{
  "image_size": 64,
  "embed_dim": 256,
  "text_encoder_causal": false,
  "text_encoder_fused_qkv": false,
  "text_encoder_dropout": 0.05,
  "text_encoder_shared_expert": false,
  "text_encoder_positions": "sincos",
  "residual_init": "zero_last",
  "beta2": 0.999,
  "beta1": 0.95,
  "one_sided": false
}
Rows from block 3 of the text encoder of a small contrastive image-text model, named by matrix and row number. Rows with one number within an expert belong to one neuron, the router's apart. Each number is 500 + 40 x the weight over its row's rms, rounded and kept within 0 to 999. All counts start at 0. Numbers have three digits each.
Before each expert's rows are labels from the 100 texts, of 14848, where the router gives the expert most weight on average: "tokens" is the input token at the peak. Only what is clearly more common there than usual is listed. The data: views of escape-time and Newton fractals.
# router: slot weights (text_encoder.blocks.3.mlp.router.weight, 64x192, trained with AdamW), inputs 0-95
# up: expert up (text_encoder.blocks.3.mlp.up, 32x48x192), inputs 0-95
# down: expert down (text_encoder.blocks.3.mlp.down, 32x192x48, transposed), outputs 0-95

# expert 23
tokens: "earthy"; "colours"; "dark"
router.46:522527519525511455504525513437486552448554516463554450533492536530513491513429497534515495474482544436492529503527497538496530458505537509556523571442558508488452505449520524434488479548531533442566498541436544530535451535529509493582472529501570531523526569507571496484512441471456466473
router.47:493570507458514492455455427454466533548479548460490447525553510512508443501578535486440428544511470477439519435446438495451500470549502537503452533535538487462471479413606462485523512550508441468500502581530443486563430517488519502442497419494455431483491484555457529549472524468512583514
up.3:409470462519531549625538567502484561402485490568513454508500512439477501490514491520422538435504524503520540478515487491528451465458495489485474401444537481558484532544547519498498534497488491494509504500449494521508425458426494560487513528461504488481505487534502464471503398492487523510
down.3:467516500472480498483525457537467495624461476442427459454584492496525475530422518549573507486459516448496482545593366563522489492532559504519490459591554522431498456492432441515440390481469508560505482520505536528499589481455486473490484499522566450555466495459540494493489545508491537544
up.4:463526525488493462442474430404499527485447519510452484471543552505588467418485421433543553493519536510519461447497454395479489453499556588520467461483544524519494522508459521456494492559517536513496545425428473437537498466500478441500502479585527465420456486495539438525462496611498497478
down.4:424568539458490503549576488453525528488545507434443516487546452487442543535432460546399448581540468474503535360551458509537520504545473502517473523490454526389500442483515499526516450462487490470496555510474512510466607526501517457537509507533497463494487448436503507555474468526481504500
up.5:528533453511436468582439499531515561498481536474548627588493513565484513528509445523401439474448514497507534482525439482457521465531495443519508534537478484446501414516493480479519581472522505510477548428506547515570540489481443572573496454539547536539452508486581448437506519535519492522
down.5:530452516558562572459511609477518465542521510530515424482540522547480472444545462522529573542542517496536471455481537518526461510499489519482498508497497533520491546511496514531449480446523519589477610526513445475466505525538555513447523524451423511560528505477481517521461511471479477505
up.6:548485467528518463570559564555550453491553455454474503465573518495515599452577503462518539504493472478499519486543508490502480486521460495502516506482503502541486521487492471497517400543449549499450544517580516496450542455480487419513527510439527586541485462497450485550481539499523553456
down.6:478391526480501462524514587540497565601515459467548392439459506552493591474484509472532491496522558480489503572523534484489519539448495356528544478526493510467492478470489489423556510503491516542526449543519429500538483445493471412545547468401439518459526479554462534549513545531553493500
up.7:486473525484450551462418520411442487524478483526496507494455530506561437493440473517506491568470494540515510489449429466468517482448524548477548470513516475469456513489508523483496472425569515549508482499467429574534556416462513498409490483499502539537498492522473430522481520528479458473
down.7:484551424555469540468529518553486488496516539504569495508489529535418547516548552445488516499544512519501508503485411502538492482467528593477545568503506501527585540459510567437498543469450451441509554546505543486527566581464480502549450437471465441497458409466514503479493495487534436564
up.8:544531443504495460526532526552509453481511518498548486506543489483514505484511454456538498480528482517504540523548542486520542452520470512621512578400555464440552417517479487477392502519454461557488490444525480490576520454522405470470528508538476534508489478495568511549534500514528538495
down.8:489523480468466497496535488475534483530515501465402484496548546534460463442451483519523496535506536392546476437578485450491546456466476513550542551530438528482522535501520474458513459532508469502581565529473504450504573418451474430498507530460469495555511593463546492470524547465562516511
up.9:478463522526472432609512444435451494428447460525469524455504497485488490537484511480504456518456480537489482554525487501477527449492518490476515419526447624519529536524531489545511501513558493500559423544514514488526503378490518482497507507478469495452450512548545476564524465475461544555
down.9:498558432480437522530546447476432520480541532472509500447547532513429467503462504499515560554508471460528505560455444534514466486484515537469431540510515463497547494470450549456463501459502447457507529529522535506436543488463503445540454406495487459544472473514491472471465476479550447437

# expert 15
tokens: ","
router.30:517475528450541487475521454533505508572541514568425567480494467500562498496500515521479509469470532461442479464544458459434503509437477471494547488497526495516457414501562530573430564504501518496472529595497508508467531458447565462506534466429460458434427531476484449492511544430476453520
router.31:494466541522507532542428513556567590525418553504478546494547534507495433496478450506531535470515447474528480542535490519440508535459564506527542495546491560530546521435574530551478558472527468552522509478506453554478531436445536456515554541454460547461519504444502471463430495457477486491
up.10:534580495556475482423527468520430451494544508465491464506449495508508481511433507516429525511474510549483574394466506482474470473485544548448501486488443517455539474546574419501517539518435480505405498503537585433484488498555459481525450464487481444521538472452489563578471489483587529521
down.10:644513534484525615456503493540525481470513491461519565508523545506546441518565505480514572550575493488470499547454502509504540509508493477476472500519429425536529480516461508551512464472533468502497481507540566476534515510444453607513530504450456536502477508469503463430495536520449548592
up.11:502512379482541465456489466565499473455540562506566572581481563531497522556448452501459539524512554490523533466511506541504489507508607547505456542422567455447546481496497498470475472571446422504442483509519491444467494523498482533544509461493485492553478526452522498491451525446525501490
down.11:453491479479539557481546518501530600526564518466519445558424449503530504441517558499510444519501551500546441397454473473490490478519500519509542571438533598495524439492482489474561440503525513532467526563546471576560453507539473467462541462536474497607438484446523511444521519403514488519
up.12:555519489454452419469474521475469502506481541477456444454490552436487478459482508489555407499514492532521472448511405515492527485518506481552525495579561516506442480491420454475457514504533493538593429517570501492520526448535542560482530491447552547488470537476503499578484473587522485475
down.12:453441511477537547475475467527459466473520523503510534511469496501478543526584568524474559505497485459496543489526582451483540492471554481458534507511456561512493484472535549530504458473595537466415613435439487532470504479489528462526476493475500432511506486497471511504523511406485459530
up.13:517559489453411513499514449486537574474476567491516534473520496434561463540519561447489493524460518517479460562482471386463496468494565460572511554477524444465548574458471483513384446579490499539534575501554532466523497481497521544441569463536497463521516454492542562535450486518500479447
down.13:451493499492491519542475478478539477469540482605451497551563416476490539521535451491478367534508503515529556546473502499522519520508490461507504548564458491477567506481504591516504508523544538471429466509436492549436453509430545531568412506481539472520542518476452447425546603474542512546
up.14:544483535554515514564606484485583488530501472416527504521478479546462515587530482536431570487533475507497501549533552470484489473520430493511525581486461527574546572507491444498458432581523542481557498469482484499487517492498457433460527595530514512539519551444540531503527495491488540428
down.14:563525469538424475480537482493395472456537500542475532553553493431503449523494504541562466613520478481535484539553436579484483523461483508536531393519529437437528493504455524452550523485492558524488480513501549455477528447445537480475461452490480535436535493532506498506482403494559483542
up.15:565526537468479522499527480494545570508436510464511542519554525519460491474503490506432512519459530521488496430480481533476522523515526525475539532518538495470525509515423487477462440547458491514525507513520564569416428522510497509509479549484466558457479550414561450528491477489557509474
down.15:507485546431526548473510512479471467420492504610543503446506501504459489539478551478524522464522502536526506505443506430516534435467454437483546528528414481515533460509508495552462508519495491463467475476502572502535476450534425519522511562480528530467520468439405515499501557497453527518
up.16:466425532548509477607533510523528511415499471497552522500616569496459513538519529452530526464547481541549420540503539439504489551535414458515468528448393465553484462446565471521500532447476505460524430530554511446484469500493428496543563534528511530499546513513515449506559503442540564468
down.16:605616482456422445485467476542501480504496544497466487500487497488491501495474552465570483550533484522451571513536505532518471463469494534500504447570480506432519502504485487464514511508495467585527507473475542526483565457519507427498455500443545490548532504524487545515531497522493465551

# expert 13
tokens: ","
router.26:473507484497529564446502502499507583556529470511438517446442483544507522570566527436503472480552505532491474522495494510431501508523534449521469522533523538471496433493459537561430567425496543486565495549580452551492543449462507539502454497466428465509510492455472447478440469452468487480
router.27:451451558494455482505437424488494570528489499506455535411552505593538468527578539464448507462505510564500401543486524496522547480510493511552516504541500448452479512432508539537430538519564426507587429525450506559532524487436440489518545455483485542423449513515522525505448485424494479428
up.9:481488513499458500502515518432520501442486447508541485402438508533574511488498424451446557562522550481410452502392470437488500503454434527460482467507527472559525549544415591483494539509527496547460518493508405497512490472481499493495530443543461515454456472504489486495472462526518504577
down.9:474428509520583532491436438559494496536498502520526520510610458521494444498467500522501422499478470563558517477528527503429480514537499525425450541542456548462445483485491457507484483469469447539473474501464536485482500547481569535554423538518566485475436490501480510539446446436546493502
up.10:430462453509484545530457434503489518485400523488582459470526506529541468519461477451529554565563446535552463501466448504526509468450478463541511447473486540536505541411434547488477511433500494492590532489442453398475504478451543506445514472541498556552457482526520496552450583508536486519
down.10:414463519487534526509446489603562552498491560464492488542469523572574523448526495493493427461478552481472506434530512459517410524534542550475497500504498435523551474484472470470512463535496444526535474556520449517514465498440448590494482503503519546464513512514506505436497510500512401424
up.11:518576436525522484473551555453513489477440525488532449567509470552498556508524556515440465520535498424507559498550494581558432500501493472492514567481515540497516484532560540458509554503467574554488433515530489514502502464510498455466460450484494503492487532443566484437531561569563472529
down.11:497490565584517577527463588479427486498552465502523460524518513492547479490489569552572467573457523512525495593519492523505491568473515478523520504588469522482464516458474485564479591493587509473489503483474489489451541466578545532495474546513421523486517458548518493525572483461427528532
up.12:459435469478472508518512546445478476530486476535557496506455427506468495513521516484530545439484492490453468527475578470461448498518458515479503436518493452512530579463572533533554388478504554488440496533493512473485509505396538455482479529449430527478571548513480480472592494466457545505
down.12:496473476558503510457430440507523491496557562449484573439437560512509492498499509432495505501539502459475529493583424509491474514510503523460531487473493535486503529399478495500515544484480464466503559510493454458559520542461550459574559434440430542521440449485503513533501503523553426420
up.13:492512475505523577514520500510502545488504522441490541509537533478562447542519446500510569535500476541553486446498435487516551528507540491504508526393554457399514456486536521474484563446448499516522553487498610445516495556524493591476442481515391466482450516461506561534484488535494500491
down.13:505487528411529503444474466445534539532512472562550504502456522549419465520494525489493518502531520459460473571457529471514439499515475495528525519553413516535516554505466424519522432531509518501506424588513469507502507472463476437556547523546585552524491558509474474466541530479489560497
up.14:536575524412509404484560495511547441538481442422525495549539496472518573488507471514422522520446475522489486526520532544511456511509551527438447451402452477516577480488500522506490415446512417476514531487526564460496425497482540490527542503522561517474557455434492510529519502495497485530
down.14:537457488479541568511427555576523455552412536466510476467479473577562488574478441463464523443541447512508536483483539528526512444469518570464522498506478504501517505472449546475513467471502540471540495502527464495467520540509510557464473534549569529506528587505458477507514563554411529434
up.15:480503515503463426506561391567477508525456516508478476432525568470485517497493514530470522471463506538511586493498452553466521444468497491513490437479506501520494439483473460537504509452547467540457536504466537521479441507520481595495521553477526525487534523486499503509495351540530511474
down.15:491485545497563600471441484505465450486581571545457525535463523478476486504515487504497424511430523507518433508510494525508567485521549516463501513544466481541522464471464518562532453465459463470550495539553452479490497500550499503571496483480485499542485521496542533427453514463514500484

# expert 28
tokens: ","
router.56:442486553495493556544452517497513489573471505485471568492442477495464463535472531504449495476485518555430432536460513466538513535483493449513470492564520472488481533532500461453510567476549442529499525485563534549518545490424491467492427509447457500436528503492469518450558548408535520471
router.57:549562483506532542496526441581539468506477452474493517474513506523499446599505553487509419529503453489467402498537506529526563550503557497529566471524452469439472506541492457483477514500502532586477430510533483537461547447537531462459435479423416529445532423494437547510527472488517514444
up.10:504450498500592541510559546492496494518539382482508489488518514497439477537545522534445455448566444466537421510564520510534483511445403469461522555424485512501477497565514511459600402493498460527497508527427497464468476518518445475530465495458486488490527528496581456495555482506509494512
down.10:568483492484496525481471468520489556454524533528474521482457520560506524423475556513462509491510507534423453567488444515540479484458456458464479500529510520542529484507530491470416564545515500523536433442421494516541483503529484501541516490531493536410497535519519497554465402538522570542
up.11:554521494497464527427467425530483472534518509476510484528457486543499538519483457528529489525489567530473510488481511501506535448493521535557511606479453532500558515548461417453436484561486490548441496486561491514524544484577446478547462583506552516552530482434495541513506540524538576456
down.11:468514514472422556477472502471502551480503502532472555486487497538553449480511553498521561527460432476532473491526483463466527580471524476427498549532601512490497476473462569550458536450509536434461518490540582530461502503429506511484517427520437512459442518590543513465489457449491416505
up.12:588563453513458460438410485469475487552490454487508471426524512586533538508514457448621501530494508498473496566444421534505572512567499496524464476492426473486506507489501535512440541490525480521593514533529388554456536488523526519465477436503542541522444497517525525533527534531499499562
down.12:461415509425501556515482529549561592464546462565489533523454466539485451459473517452462482537467520528549470452551501497491504534456557511474505506485572497522458501497427452486489442499463585468443494466510533491547453423466510530521519524444421495508511531440507512489507507517584489455
up.13:489450538468523426447461549462444488546483478494509576536566514494529518479547540449531426517469490482485498483487537442499590488518602456497548504511480504507496526497466549563473420511525451585514521539527497464518464461471492444523503465526504531456543531511455507510510432499441528534
down.13:472468457501540472466588479484498489489491627483488478518502480540577574498488424485513551546491548502507470516476517535429529482474539562530500504486521532449486478571542567446545488479474579555471524544489496439462482523474548463511483490548482454555482498525382522422426500553619477427
up.14:438508539438463620444508458494496514558498498480525557478532469472503491430488544500490520504509508463508472513489436457561453466419521543560505471495515462513514440475524502497423496507542542526575576525526461572500533552550537528493540502541588487482493475420551555575521527520572454502
down.14:532420428501496435566393577505460476500461512530428498562505486438451513515508450483448501500493472548511561446502541519418509519501539502558525611488553515438572588510520573517518488496501481515459487490511514470522533477481488546507454536513424503553528504541531513437461451526476515499
up.15:572501536463508530473531572467504484490443520508513497480549498587487489488459451504486522496485435505491534424426418658521537446505472452453537478532498476482473488477486534505501532463517554538596460448510448572451521466538523538466426467463565467510475527502504508465543451522500479455
down.15:494488469494502513537498483475504506530514523486468469543444480491529401482528560500568430442488489539497479555533554389468511470512529585531466505456529513517476471577465490506463459587556483499458561557439544513545468534479485487496554543446435544516569484467502507531478569526504494494
up.16:485493510446467471475453418456455472428485524498539492460442478535532483559528444513447452548504554496529502585509426497528498474476476594430525553521537518477491496494512518429523578550489509501522544486526481576532493474501559515528440467499468462489404450493504498509513461474589562472
down.16:527501532518479492547556487547505516561495459483519498470434508469521539455493480507516490533584380463410432499493528501444475454497495498533493447490496500492516514510454456587422468441530512488546427439447510498450555495550505498533546467499553476423530548490458497460555472585469488469

# expert 14
tokens: "tricorn"
router.28:516531450494501512480467454580530535474482497506430541418561559527462499472516466542484503465464453515498422484459501497506468513483567468415526500462497584523547485487521493559472498521477467567561413577471467584506493482551521528495466511550521426502503495489439467423485547477518466509
router.29:479500540445472505485515430514477515590518570542487548481458541497521424567483514535491458526466539499468484550459434493523537477505468540501479483569555486440469451537486536546490548462540479490576470473565430519483500541436499444556549450506488539480498439449467499516512494492488533470
up.7:406502532498516568492540496520517500468437475545523471469457484561454523484433520458563482516525533532508500503439433539505512481498499518515530503426512534531487537472441543529510513505432562543511506465485516535460503439461456497496470434515568538505571441433496467518459527495551476553
down.7:480506412501445471462453491517436521527533553543535437479490419530451518536432478466474500478500468439523504462463602544499512547493511397569536549551530457488490569552505507442540538445523458480523480476526492494526502519532533504459481462478558503490461515581503517553434524505535422470
up.8:454470447485462475490474497379461506471523528551520482492396501487461528469545549468412468507412450485471500428559443482470482481492484496409424471537529516537452528466551494486582554490543498466495487538543478508485525567537547560496528513475523511522452485496527574492437416524537512583
down.8:484556510455472515494564507547463503503566500499570541549517497433470588536480463461560526556500483492537602422504504479472502494467438536438452487491375494526489490506486440493498467460459534444549609505444555507456479481509555443488478497516495487398452476489555489604456525432532491520
up.9:550528423511445600468479454471484490530543514516549509524451490505464477476478518475467540466469482504515444481520456508495511459486453531538570537456480514505524485557538426527413421547500512433435527463479487506527506541567503474491521581453480516475446525535532502486520485464504514416
down.9:497528569495542493507545501425414465499457531503529531537500532463514493516473533457483491466554489500507548435478533437479514558479551476487515485491532464459470473515532497469543558493532475470577480546480525471462455478463534582524507439453535509588563464456557574498580532473484549441
up.10:521565523463411445431455492433413524506429502487463472418475488463525491471481536503523464505479522547479499520499447624527541439493469546453529457574532501545417547574403517551504510461482534504528554516501483508436554489502545537533534506485487497468515478527526554515522498549466453557
down.10:491418498531455568524531526503533457587539496464438542513525502557511459445475477431479513454486506479493546444553479486493575534466558492496528508408464487509557485482491538466481503530553485492459594557495483522496461482489535539473420523563438524518484511445565506517526558546495520529
up.11:488479426480586478451452521542486519481570466432532506540551437542485538491495462474461499484530468472504511441449501562509477446507494533518468467536474507520475529568498427535641509505478530446584484501516550575457528564521469447583470524463601516495503480503473448509465491513475481533
down.11:526527443532462543476474498560496546505516562524471487532480455419484471516485535434521465580536517478478569505511501469526495524438448550457501580539456466501485477510387496493433523416554513439505539526460523488478522521458498436537471485514450492479493440437531512524473465501545479457
up.12:546520507560537560529483538545487487484527466409471460570584480540480477502535499434592525464501524497412463530397523474480513560501499536517511540556477465542526479520474443522469528509596466519539597563496536473441468507548486465453494428496598512512578526454419402506542523521486535470
down.12:434447625507530544578521512441489498545472551540541505540525495510596536562580466565476516484494546478551487523565500458513516503494481454504519570497553527519519497517555492520508495502471531507478442478569485470506471454457452577451505554511476562486446473459544487455484485536472532511
up.13:482535552544529532565534436554459463498435416551528484426392501525476493470465534499505471536443536500518452525426408488498499512541558521516541525426487477522497541465511545491380519469497484482527528488489492521500505481420481518515519437513482552493510473452510448496464509496563479530
down.13:572481503491481507419477507502531509482500532500593569566530476445495519459456506450535454404516487498484537438508546485477481451478492426561491525584496500457509490504542439550562515425558523531465518469511514524466401527561494468505473597492508450433516480511511482473493551492508485444

# expert 1
tokens: "tricorn"
router.2:539518565444508477504430546556495502452478456598522501439521555581506427539534486445515551482480471582437523459460466493442559530431473537440519477536528521539566458449506478519440473498510478500512515549509432494506502429438500468477547512445551515480467439456490501469469481503538558557
router.3:546475455486480453434497516517478526534466518564491575486509546507513475491575514460496440583564544540518542475432522480519504457447555548537545475522544487473569445482481547478515494484516511489558515486551462576472476513500520485520440479441451512508486519410485505425532484471514549525
up.10:582450510442506466502449473560513514520493568430522492544538496531481477498467499526498478478505460487498491500521522565433519556503467593523437516477560504517432530499467438478499464504566493472505501493531484476515493512458494528521527464522484534499524525340464461496487497474507576442
down.10:512545490454429468459504468513481487555525576458438512513497454477502482455511498476540551572485433482492575507544515451419488489503541506514526463567531510511469485464436469497492503579476502529518585493552496496488585476484526431536488476561575480508505447458521469538495495592505502554
up.11:532457477487502506544503429455522521427563472481483437518514481473496464467434500419497530430508468480475488528484571523475542486542431467501425513445454575562464523593485456487495508553524448451504504493547529509528479491489459479495464503481525546469523601482478507498527458483537586412
down.11:525497438504497462419478509456481474488507502502481430524501538507508503554508444413488497558540526500558462593447471463549466470411466476518524525513453480507502611458515531491510598510494493547488447519516521572488536507492491507480589516518513477506560531467552524461495530450523460570
up.12:598518595497494558525418431464476483470494540551528473517485456494539496487507471550486481525458456567530484486599424423476492445480556517483494502521463498464493513483524520515496487504475499426528498499525502475505490459516566504481485538538466520491483479502580514547483540481525465490
down.12:423559447559502450465568517479516504486504456458511458506499482493420532580523549447540482533530528505485537536385571533551477470527549447507470516503495431549524500439507480516507488488536524502459513511485528505411536488474487568488483478447497493536528448458485515500560514556570458555
up.13:509503505551486497499498507528537528471468470520531558545483507508402505444535567456445513462467493443508480470473635484545468532473570534559539457524562493610488466478567497499496490516441475432556563526456571482541426586488539452431479523480485510471447539527546500537576464502488497432
down.13:519515531527501552489497562446502497496440498450501446559392488500487458500514472530517541515520463561574501533540524537517532502528474490465490426499540457496475519491500479555539523544507467529475563458484462439500498506467532456468502448504504442477531450501569518473496526507460501549
up.14:476568450504544507525504526479498444553539595481425494506385522524510438546567466552470533474521518480529565499529473512518507456451456483425516528545461551521523516525445477512409550549527452560471466416524510528548476521458473531477467448476503456427469436511418531480482518473494488529
down.14:535458539564604589526498465520499437476446440482599551568458459536554443540457563406469517501471509536511505520499448445531527504494484503546484468513388417438485519508457514497453517511485521493533515539474510483489485476517546564534543490523520484542525524487441448503501517528474498506
up.15:565495544566483522571521470472544434449493449510436541491485487508477441528509487504580533521493509518493499531566578463497558587495518432539545509494482475508515529472499455500483447522517499492474477561499523441503466508483505544455469526479420550581539542434569549588573523507480535470
down.15:558452484540497434457498559437534457444540542524541525591518502462526526597485530494522457533515489498521538538465445480486476508493489506469444457548426502473542501516545539555543547490527489456512460425531542534431545472497577477462498503487556495533524502503497514490529589486550442543
up.16:438587518453489563476412532480479505489476590445479492551459517534560464461540523503430469490424499521511578424488522486464545452461532539443491493534488509421491521553525491500460507473403482536530557495571528523560428594520513536505491435492473418444465463493508513500458458549545486490
down.16:501513480564495536522516490468503438520579556606528527533510440457477476562482518518524515455491486539502533547425517491528431435542480509464481534495445493559524540471413536549507542517505466503529399451469555470445555481428510581499414535477555475540529542523476505466516518525518442487

# expert 30
tokens: ","
router.60:486588551485557505516546477560541509478485567510537581521547497585488472501550502462487538563530474480437502458526505522526479441522522539479550584459455493474561427434478511531452479403561413478565448555516501467480550523477451475487457456537518437529521480471449494438524472526463525534
router.61:475542517498465555540518441579524562568491572534478571502528553536539440572486481546514536523477464520417453479448481509457475587492486482513547508541541496462481425519478542461438471531532443451575441508546442545503546535536467528507487527440431511469423469529482531531496469419542475543
up.0:503487544517542481440459494603487491537534533574480511518446467436532531509518450554465508510561545464544516538511503507433510462456535568472543447451443503483499505426519533504506497482539471538525478473470502512503526540599415577467520522549524543508537518487474448501418501509497426430
down.0:480484493456453463526464480552507527529555537509489519573515493505518470440461555510543519471569546535538446459507570451487531480512578459535555491544499466520480526500487513507520485472458517558499463531487512498517552514514564514545474533485488494415523566616487511588513492493505508464
up.1:425563458552488552436463511518453506623521539528485482491525427467497469458428390511430518499535531483456519478580474529472571472455463546495537534509519479500491486502521476466530559553549473471456520521480541509462559537460504474526515479540482422497541547484466580517478498492506551575
down.1:525551486433475612521589512437479484466447577542531462534500542494515427493529507480497497460499519435543447544534498545507513465509527510469534524481509466468472451485520560447545457500564359502545508526553565491464547521522488502493445518482559447461469526551495543502537457502539474492
up.2:427532534499478502569487447526433478456538508525572480470490442512481521520478529548441510492525452522461445502505477505486467509508431550447547474549484534528407501533439507500587447550465501513523454470459463514473463512527524519574510534541485511450552487565493446465438491472511496515
down.2:468446521503488551564472486398576525538438450528482536481504506528489474509466503454539546491482464452413523546492493501478488438462484498505565513477495495466465473503542517540476438488414486426523436478503485495502463508570427470483466525495531569474567493500456466521459534476509475398
up.3:545562468557472489489578444535518485469530501431525576571518456492464503533487425557486465510453525528513520448513513515576511520494500473528487558451471536500567451529537433485522558515439455468434444536514506461518488489501456538533454515469508498547519540500522470462485515484519569463
down.3:503577516463517588478493512538472516524522512576438503556530503481532470492427510446511528523560511535579468498476536516482524520518449535426492449526480434431456534491419474524464535451563516526485489387528558480495565472476543489533459467526515441422537476470540474490506545431463472527
up.4:560521462527502474493522518537520552514476459484563469475596523538552522500494439537499408462537497531499484531499495498481468470528479492488480536490444564469464531439484541460566547541435481524465486492511521542466516445473426439604487476487505583430598483435473548564479494525560546539
down.4:476480523485527556510562541513525477513537506471489421513473529493451504538450593479502532600550527506488557390508508486529546581372466501431442507518544484473518478488487474448522495542596480455506496486451495546509547539481476565504493471530525547504444502505479542470518453448500425490
up.5:477471532472542467546442451530450482519488560536491533484494450430531497522520486466461466531530444548610544513469459562537497483480494534420498502596555510495530479536479485469435536461472439541546547468534448450473558404518436482529495484485450504592450522580571544538525501435552529501
down.5:419524501523482516496510433449545503529436444515504485432429522516499536478509497520444459505490544390501470496516506511472518522468527525564548547540549554476498494502491614553499541452518432482517426570490492503454469528448460515496535537534491522532432512520466515439561483552525493430
up.6:429460599531545501537495549499535560430450444511604441549529434554503504501519505539450506436483502478469452511393599495518543457494546520548530490423484456509519526487532540514517506456441523444490521536479484509506462547469514539497593546471493485494448463539569461462517463478497558514
down.6:512543516465454561489482492413425509494557513500498470484516498522502492457465490550563529558510498513477562512534495459512549542499517528502516395542476489504494505469475500562563441505508532517520599531546498473446519477493480483525523446550512557465538481507553507530513463568512517566

# expert 20
tokens: "colours"
router.40:497546488529485478514422477543510530519471457523462575513502556494548423489477452494468481571505503579494486463481535467491532563446498451470514583527471554497543462430471467477429461478479473567568508515541438545545534506475492454563538455452502488395495425493475488455438539427540555444
router.41:506478490468482544479450524537552556569550530518421525528465547571572415479535452533471449525568455561438464529462526444482476483442495509540557573503537543553525408509457487517513492507575509475478436504570515489587468467456505465545486511521518498430501515453514558478433506452492481547
up.3:578555554554511517513546495505560511455463487480543518520501575426493533475527413496424446515447529522485583518460507455547536514470524553541525569472453409462512501494554489486543555482508533418465483477492537456541509605533491606548475515557475483541507456513555471495546480522483545482
down.3:571457481475505480600460517490558461554536519550506542501558500527443480523429479513506558574412547554500463542525474503454479502511468512529449463554404505528506553487471554485480480488501460600443536424501513443435471436476472530393488530485486511529509530451485572536472540525517439512
up.4:468503485545500473535476556490498495502511438386471490435491574529476501501496433582437487495549470460476457480508539506456465506527436520426391452539498521531550555487599516496597542527539519517535520533507563574467493488420481527495526512453485465446498569491488486462509458513481486481
down.4:450501436476474425514514505492520441462520473488558532525417513451507530482509467531534516457563544519474626567523544471526502483463474493461434478528470565520491477529449442541440480511483394462495518542479497488535530504460504413621410460478462445502514524495417492526521532544495504517
up.5:457476527473462549570545554485483510410518505486458519500404469489534462454523524513452504417471507487499482471483507511509568491519478395482556477513444473517467445455545509519450480571505471474505485508456521530490439477522488491526565510460493452450573553534411487464497501530529503473
down.5:582488505535536516491499471571472558543500473471566527499459560454417500500435530535489523570521469529551503547560494449557452602494561534478474528515568494509485498549448454495497445503476563541461448520568500422399478515481498598495511442534481511506543477415544521433555501548403550561
up.6:470467506508538433480472482482451464508448454501478491475579511482544484426487520458549441535535460507500430560451436566505525471490514550478465476497557534526485583514466556471550528442535560540581537462564447514459539446468554470490523444520560543497500465477475466554464480500475494608
down.6:520526521471427440533528516465524526506531565468564418498491494480451531531475510521458531494533521501452516427583592409480458544436571500513545519464505460460541437511535518478487526497495478446457475528482523538535504501574488508528445568475467528584441492460472557536521475508515416470
up.7:485414466452525463584530575507504492505558552480462546510457480450508437483473582457483466473513469554526506481577578481503541475481495458521516507480484554470510460500518491537495492490474457438446427568529494449530470450466495442436555497475442506527530527507518528541577473521501575408
down.7:556537478570486502524476507483511495448451478555536452547497541503519561513445475534572572548491476377484522578493483538540451556503434562479486501550468482561489525475481481485531487512497511552481522447524558461409547481478563521597494462485509536503509531542530488511478496498466458620
up.8:528522456458542514415475377504464576491501559469469507566519500477535479544561420513509482402534534531555457490460466485435467436500521592496501609396535508504532494535541422457450508486559475535511457477468522522544500506455498531486441487552532478436463527487488447493505510561546490492
down.8:520536453512449456476473486476471505501540543487494416524480443407476539495506504468551545499547452470537527555473477480482542458492516500399447462477521497463536509508512497426490521454457510496450509488495576511473508551476476516505463398516517469536497511511496500519461462468464429548
up.9:507505469488397555496532497542498525453503527554485539542377483506507493526458504475571535504448503551519595484471467400514549540463480534519555537499476474488610527508498471523452542548528488468399470511484519515523522514510472522466465448530432540520502503484521507476478535505533511462
down.9:472507413495468445541556569449524459507444556457516514487513568481413495486476591548467552460497486461509484490483534526430573498495523405563515497537485506494476413447388452482611499489447521469528481514482576492522440511482434486514520517519514529525456467502446548501535518477485511465